A small audio frame classifier, trained from scratch.
Model: norm layernorm, activation swiglu, layers 10.
Rows from block 3 of a small audio frame classifier, named by matrix and row number. Rows with one number belong to one neuron. Each number is 128 + 24 x the weight over its row's rms, rounded and kept within 0 to 255. All counts start at 0. Numbers have three digits each.
After each neuron's rows are labels from the 100 clips, of 14976, where the neuron reaches its largest size: "strongest on" is what is common among them. Only what is clearly more common there than usual is listed. The data: synthesised sound scenes: up to three everyday sounds over a background.
# gate: MLP gate (model.blocks.3.mlp.gate.weight, 576x192), inputs 0-191
# fc1: MLP up (model.blocks.3.mlp.fc1.weight, 576x192), inputs 0-191
# fc2: MLP down (model.blocks.3.mlp.fc2.weight, 192x576, transposed), outputs 0-191

gate.375:143147107123174123102112115119113117152111104119126122108126118112138119157125148168141123102127108146119088111078171130126144125136122126090159132141148124107157127140086149168122184178131164138170153115109130109121136093105151117173112151130125124150120090113177116161105135125114123149099113120105146090123103150150120076146108158112154134161103117152133146126110134119152075112109161090087190090179131105117136097155117124130174132091112115095135101123116102122109123101138080106156121149132175120134175175150150119142151131161118133105111109078124083147121114120136116099
fc1.375:090135116106142115143137121157119133142172122145131108095116180142165173172136172109141085137093106127132101103139116130139126123113150123112066099092126117135150144135144145157141164108082097115131100132114121107091134158129116111141120162109139117125122146170124122135118134113080110100136126089141113117156149131128150119107149127185171135102149158140165112078134073151148150123093127135162140081124094142124126122143100194128104132134142094144124136168132143087098102136102120117086151111157102120169160152172126134138118088122129104152101133124141143127148094150101136079
fc2.375:117145113121129131143164171124117101150171098136130125128132141128151135154100129136116127127153155102106104134124122122164091098115128085153114136126147142078126129109103122126111163125120133119174125147143138135175157143096093149102176132113171160183109132143132147132168117126147092158110079185120182131097095148137100112162144145101118156113141144150180161162118113139083164126099110136089107120138094145103114133123097114163112145129086101169138160132127098155080152136124112159116123139138125113120095118135106166130148081147127104152138120128107150127134055130102115103
strongest on: chatter

gate.42:125132161102157138144128158104084123158115123145110128118130157113132118121145180125145157127135123145181122127082102127117135150116107175118092138143129136112094085173143152193135093119069143110147141147109126158110139145145168153168098132117160117147086128142094117088088163112152151126133153127121132103102104137071134096116145127145110102137111075121115133164129078109104138119159096162100129161121127139173101113125154112147113086098122116141130120168130151079104134116143094131156106077133145127125150119146152127155126156157152179132124115121133174143138134137115104139
fc1.42:157131126135117153124077145166156134116143099149147097153117128178127144114114124168117121119103114072115109149159123134148125107166117129144145138096167109175077136084124092083094100160137087157117134139159111146149092144126109115130123098146127136169150101124169144138114122107103146099113145143127140111095130111127139117118106167102152175124150140093120104096112133121116104127094131162138158131151124148123114153147126139151120161186130142107149111146137101198118144121116132150133091129081149134136100147090130146108189099097174119142128120190110122143143119155102124156
fc2.42:114157121127130125139101096096145085076119125121100141117171124120088146141139132112161110124126110143124125153120156154147142074136133124093088139094113190149117215134126127155142147125093145111166112133120107123146116120121144118126113106157149136125114132136105123123195165102111097130113154157123129125110078103147119113125121127143111127145123139140132137100133127091115069123118160130145078125114128116172113156133157131126122138117189146108142139105100124186143160147163100143073145107120098127125191094143132127120135162143142111128130182112136130167159135105156112096
strongest on: chatter

gate.218:111105141180128135125136108157119139141180118142132131126116131144118134091162120093079132151075141116118117123109119102130120137115148125105130137135145144144143087165189116137132139123138154146129104166097169145107150111088144135147118129155130146094133114119155110186104095121155108108136112128126116141096120121144164133172178163170165130090181087155124126109082123136092142150065128125144155121132103108139110157145164111158125185085132111102115122162117144121133118158149084105110111099125162123129116097142147160125094126112122127142139126115160137082127111156115068151
fc1.218:117139115090121181110145152093139147140082132138121088137122135119142095140143139124120084104154155135151133185160150133136142117153105118121130119119112137149140138127073122124109132129127123144141162161107141091094108088149131073123102134120166157152158109147127109096147114134130156161097141145120120137120116118140144078086135135127113180145123172128163125151113130124113110136149127107141102126074152147079134102141134137129151154144163162173107100170122110152155093112107149168155118176108109095127107161093124136131165119167052124101089148118128152141104096122155149118
fc2.218:118151123137117151099124060154103161152152156073151141142118134156123118151174136111105125139081137105128121150137116139182123164099120145130142102141145123157135111159106158116118123142152147124151099147107121138108173170160081166111133090173144102112133169110118114132108130131100080105147151124102090133130141116108180118127141115200125177168141113146155128116125128133091118140088106102126153109087133125130114146110135113112145131116108117102128117159138147154147157094165112108109147137112138153111084100131113155117138155133079157071164162103153112144104112145121123127
strongest on: melody; laser zap

gate.59:123132147113104139101081169079120120106117126090144131109108117135144145134082143090140127125141140137133093152113130106094129150120112096128121163036144133116154153128152102121117102107106150129177129164106140146160134117158157119155123163184140123123113110147124136136115152123142115099126120104159104101108139149158104139122154098138142157129129128134094133114141152102145132104112127108166122196114107098140122148180170108102170182119131112115130129171153100118146129125100126149121130151103111169113157152134135131086072112161103136140144105073128142159107120118167162150
fc1.59:105118111124154145089069160144123107086123118115143128105128134168182153148175118138140134103120151106103080139150153104154109154097108087112121130105136104139159126072130111117145103108126161162178143128136155129113153105174158093166152149145133124144095130159125149144099187118132119114123137150154102113116131138158122120119133172151143139143130075106136128146143152139162115140140117145138160171119099097127155140148092139127111166110098115082116145150097093097161103141121116156089184148131117167141136109158128101087092124150117100128123139091145137164103146117134135125
fc2.59:097118152129103137150127153139140108105092118144117152170106143124179106171112147120120139113109109108087140154109154134137119112098171135142160105114113107138124107081142117080127144159098111134121166144097135092144106068089096137124143174141137121123157117112127107150177097155131123100135141159135167083138089114099138101159120114109133152133118131081169189139121120143132137106129162156102148104122115122091134126105120162145084143168101083160152103106122130133098093100146130105069149133116152143140122150124086187094138124116129156123116146120100140136122156131136152150
strongest on: melody; fly buzzing

gate.300:128171078089108105130159121126101163130088154128119167144115121114151087106168075117146121133107145138129113144130099134127102137090178179120102144154125124088142138117148094092157147166111089135105097147130154090085149107154114150143100143102148110120093076091173116157126150115109143116126150167099118092131106135134055182117135150099118109126130102118117072110109107151091127155109116114143139155132136147132149128161177091157123125108144141130140113155169116125147102113118116090100130113135122152139133150119126134074109123116111122139127131101113108110162125125137128144
fc1.300:102114121117125152108130086191151116123115116131137144117134154118118163133141142131138153122128128169131128114153132161102081152115094120149134086157157090107096149137136126171119102091086165099079138135119165123154128099161128091102106135120107118109138136131144165125166069107098134097072148143077129166143163114133154104168147069110121113164156136130099141130152114135119116122106149110140102156112122140089136126132167133135162133109124133095117116125115134176097152124120135142131113080129177090132188119127122121137124119152138073121105114132125191128100127120112130132
fc2.300:096153139118121123107146109169152101137094155112122080063084114160128110128128121139140130098058121157097133126122130166088112180101154152154070114145176115093141113107137115103079118136098114130148116112140162136134095108140151096101106087107113109134168121147130114103137095079088144096140134170132108099150109106119145113166137132148126166136132107116147107126132139128087135103151135103182096132110136104132141153109165168142132127123073147123151166113142132112143160124112137143148120102152107131123142094140135113150123115078133133137129145167121157155106122102123153110
strongest on: chatter

gate.544:145109115158126092123156155135121142131071130146133138124124103137093137112132061111138132162127143132119111141136138094143136116083149161107121122113069126122094130109142113098119131131087166145157132145102100126169141108175134127120126140150154115101180189141109108122115136127139118134156116135169140129090154139157111124100133142159165096123138101088128148091095135130135115154125122137081124119121135121186109157098149155101094145117128142122089201146104175132114091113145104130145126128127112168116163160127111153111166121126102131088132161100117142142180161107119131083
fc1.544:130143149122083186122136161132128102091090118142111129122088130112142132117126115105091163122161133147112120128173114129123128111142163149138131163113119143134109143109145138142111181078114112114114133139090106143113140132153100119098146168124135129115150152135105125192099096163132133145133170138121156129107115145159086086131062120123117140094101119139186175094135152176140170142107119113071175143100113133141121124145165150153110114111113116155099128110135134154138119176138146146156165099135089115125117115137102099134138122142140112131121119111165144082096141103166169148
fc2.544:131119153123140112105108146130170107159104092151154103139131093122145103127181128147142157129148110145119132101158139121101097109122147181118125134084127135159090156132133131102151149131098106140148174100140092099108128112112097140167149125104162112162134069129154140122086129121108158139083160118150163126173104089113086107101150122091137120191124133138140144098108115085119116103156189097110064116147126131090138118086088143099113133110147099140101141110110135137106124114160095131128160152137127151144150077131116124139145139126138129104137149144151125116141130094088150108
strongest on: melody; first sound: melody

gate.98:155166139107124143123153127112138144112140096109110126099094184137132149180124096162153098114138136114132106120107164129072160112099149153128153139123114088167071159108108099134129097118160142125131077139083131140138116163177126157123136194107166126124137134116137120112144125139149182139177168165088120127149128111124127110147133108140140114117100130114065098119126123141162126093150112123120092148149132119092138192113079173125142110121140170139124100152085078121149155111147119107144153122158119141131146139140131123123130157144151129120122099112139125103101145118152111133
fc1.98:125112155083140094113113132118111121110149134125172156135137142133110163169131135116185110117101093132124144145059168108127131122139161186109124157092133137088120163126139101175161132113109102122116119116136150126094156147166087138166141146115125107165100119119106118098138133131093102144152163080073113117116139122081119128144099127085154148159130150163075064139108122142138127139152139134129123146115101115152118081168136134093102114119125153154119102152102067143117100134119166122177123110144134158138144133125132150110155175141109116142130115154138141133108135123133111138
fc2.98:127161149130109106113136125115152100143118131108145153130150161096150124092098118148148114129102092133124109142101163130149118152115062185135086138085109119146127124134140115134127164169094108179124127107162133115096150149154082094098121112115099131128125093102183111113128153103091139125128133098098201105092114123137128102164084162110116136131089179148154153161147144114137140139141149080172163143115129153101119137141108133130124094159120090124138131121097117114163135146180097122108092161119122121134085114154145132162145148133147091156110145128114119107161130131123135115
strongest on: chatter; doorbell; first sound: doorbell

gate.424:094103106194118096114134122160159112106066123153156159113093116141191140109129111146109146120105155104082097115174079162114103128124136116145133132200148137084159128143134107172132149127153120159103115142140102200143124104141111115140072118160109129139119136121118141184134124101081149114135130131121138168136164146151162143146125137144147142125144106130138132107124137105161116141124127099069107112127120118114142127149167106135119149098118125097161123129124070145159153084143112128136151089153143117147144136129143133135134134156154094148150109128172116110135120114124120127
fc1.424:123131113135121149068117094167077127129141122087098115151182115139108140139150152088142073123120115167111128155125122157084130105124106116049138143112119128137123122118124101158143113113111152132122128167159132093096124127164075125118110096154117155160168158134159129093125117099138161153175108145113127142137123172136134170141126105101120162133099142106138103169131165177140122147143127116143121155193155113104103122135130129130126098115110145157121104157112147139114143119102142134107146159085125167127096137085124120101124122162120141119104138119141163105097120141115109184
fc2.424:146117138125122125115124141163190109160132144076170157102096127101101123128090156120215059176118121145094142178136146122109109130137107137132121148171118141134117136115108101151103166149138133159120130111137131122110104147178143145153104125102132144122117156112136123142127129083112139126130128097131115117132142136159113154136144140135101141173108130135133150124108117167118107164152080101128138188116114151125141142108099190112093102114093136151109130148143135128155092119144135116154172099103135156111138083098149158144131100137129140113150149110174137102119111157153166158
strongest on: melody; first sound: melody

gate.165:137115126151146171113141150087132091119136122112108137110116132154174103102108087095116116150133144120143113142166149144141146106149126113129122173201163132122131130134150103142129120069139147140110088135134103132114125137107149132081119153157124129167116116131151084080093131158129118163143129138121073147120168153148109136112138122125132121101154105106128168097102083117124122111162135145124098099143107157137108158161105134158125154143153096192121146135123117128125182119115135126128073080136115116116193137124136115105167104158151113103094118138149091093156170128152135116
fc1.165:115137119126117125117128175102148105111116119130119144124127109105120101127092093136142145137166081111139111160150115121137141086111143187167118199123128124138138153092136129121102140117142175144136093158148136142167140136132125102096139095152100141140114112120137127141091067123110151146111138134116184125161142146170126114112126100134105105162130139102088147058137173113116130111084149122103144112146091136109115167136157136104139138152139115161144105129087131095107187127151121160092153089094144122108108173099115133133122160129150122153094134127114085113176131157112148118
fc2.165:147106113148145184112134158156169098119101128114111123153134103157146131147118148120129141133124173125105086138154158132098166108136162141127133157144129133158088142166132173126119172103092113122136162178106114158114160149149108111130136142158153066165145176113107129155151136132152163134121127141163156117101171110152147148124111139134104124161142134090159119103114104169119145152157098123087150111123152067122137152110125083101149104117142107148135128097098131092160057137122120154117147129105147149123137068102144148114155150125136105103097133158142155131147122128128119146
strongest on: melody; first sound: melody

gate.471:141136129128122097148124165122121145150119115159154109092138106119128113146160153145157161147153119125153126117127150112138117123151101131175137174117105121090101102109098100103135160183101142175115164109139155124080133118134101139122109112113167116128112057096119148151047133122097127156143075108097158100118150160125106126158097093125115142137121143193153114134107119127136129108099101110113150126152088130091154108138127144153117126138101120109133134102143119153105136132133093174135126142123074160115098143116150141134107105085126095113111147137092105168096143131173130148
fc1.471:136135092127117099112153091107120151111126099172158153138107175133156144137107143104123106127113151108114108110129128107156122162121105162097122147109071125140145127125139102138111109153096164086183101156106116107120152153126138127162116103127172137102126173106134117097092107081126128128086156086114125135144139096131139136124120081159128116130152164083151128120147095142132145086115101140124121141125118116169145151116142103124114125146149085165136141155153119096120082145094184149136108156115129196138112123173110126081097112106111153144132131162100146166131095154112131096
fc2.471:120183164100110125116161156131084117128134121148115109119148146155099152157195122149101144174134118060127148133139143151119097111125139177176164075144114130106128135137131092161110119116118156148126159139138097111166105118155166140121147141131162141108123121128105102139167099102140101166102138116162147111147089147155104116141137144149130155144111145165129110152146123097109149137130112148111073129145123147120140089103170102109140108152152120119131116159125143138074110106113146154124168156091101162176118135123123133138117128106129107122142078112170145144128124157190140130
strongest on: chatter; howling; first sound: howling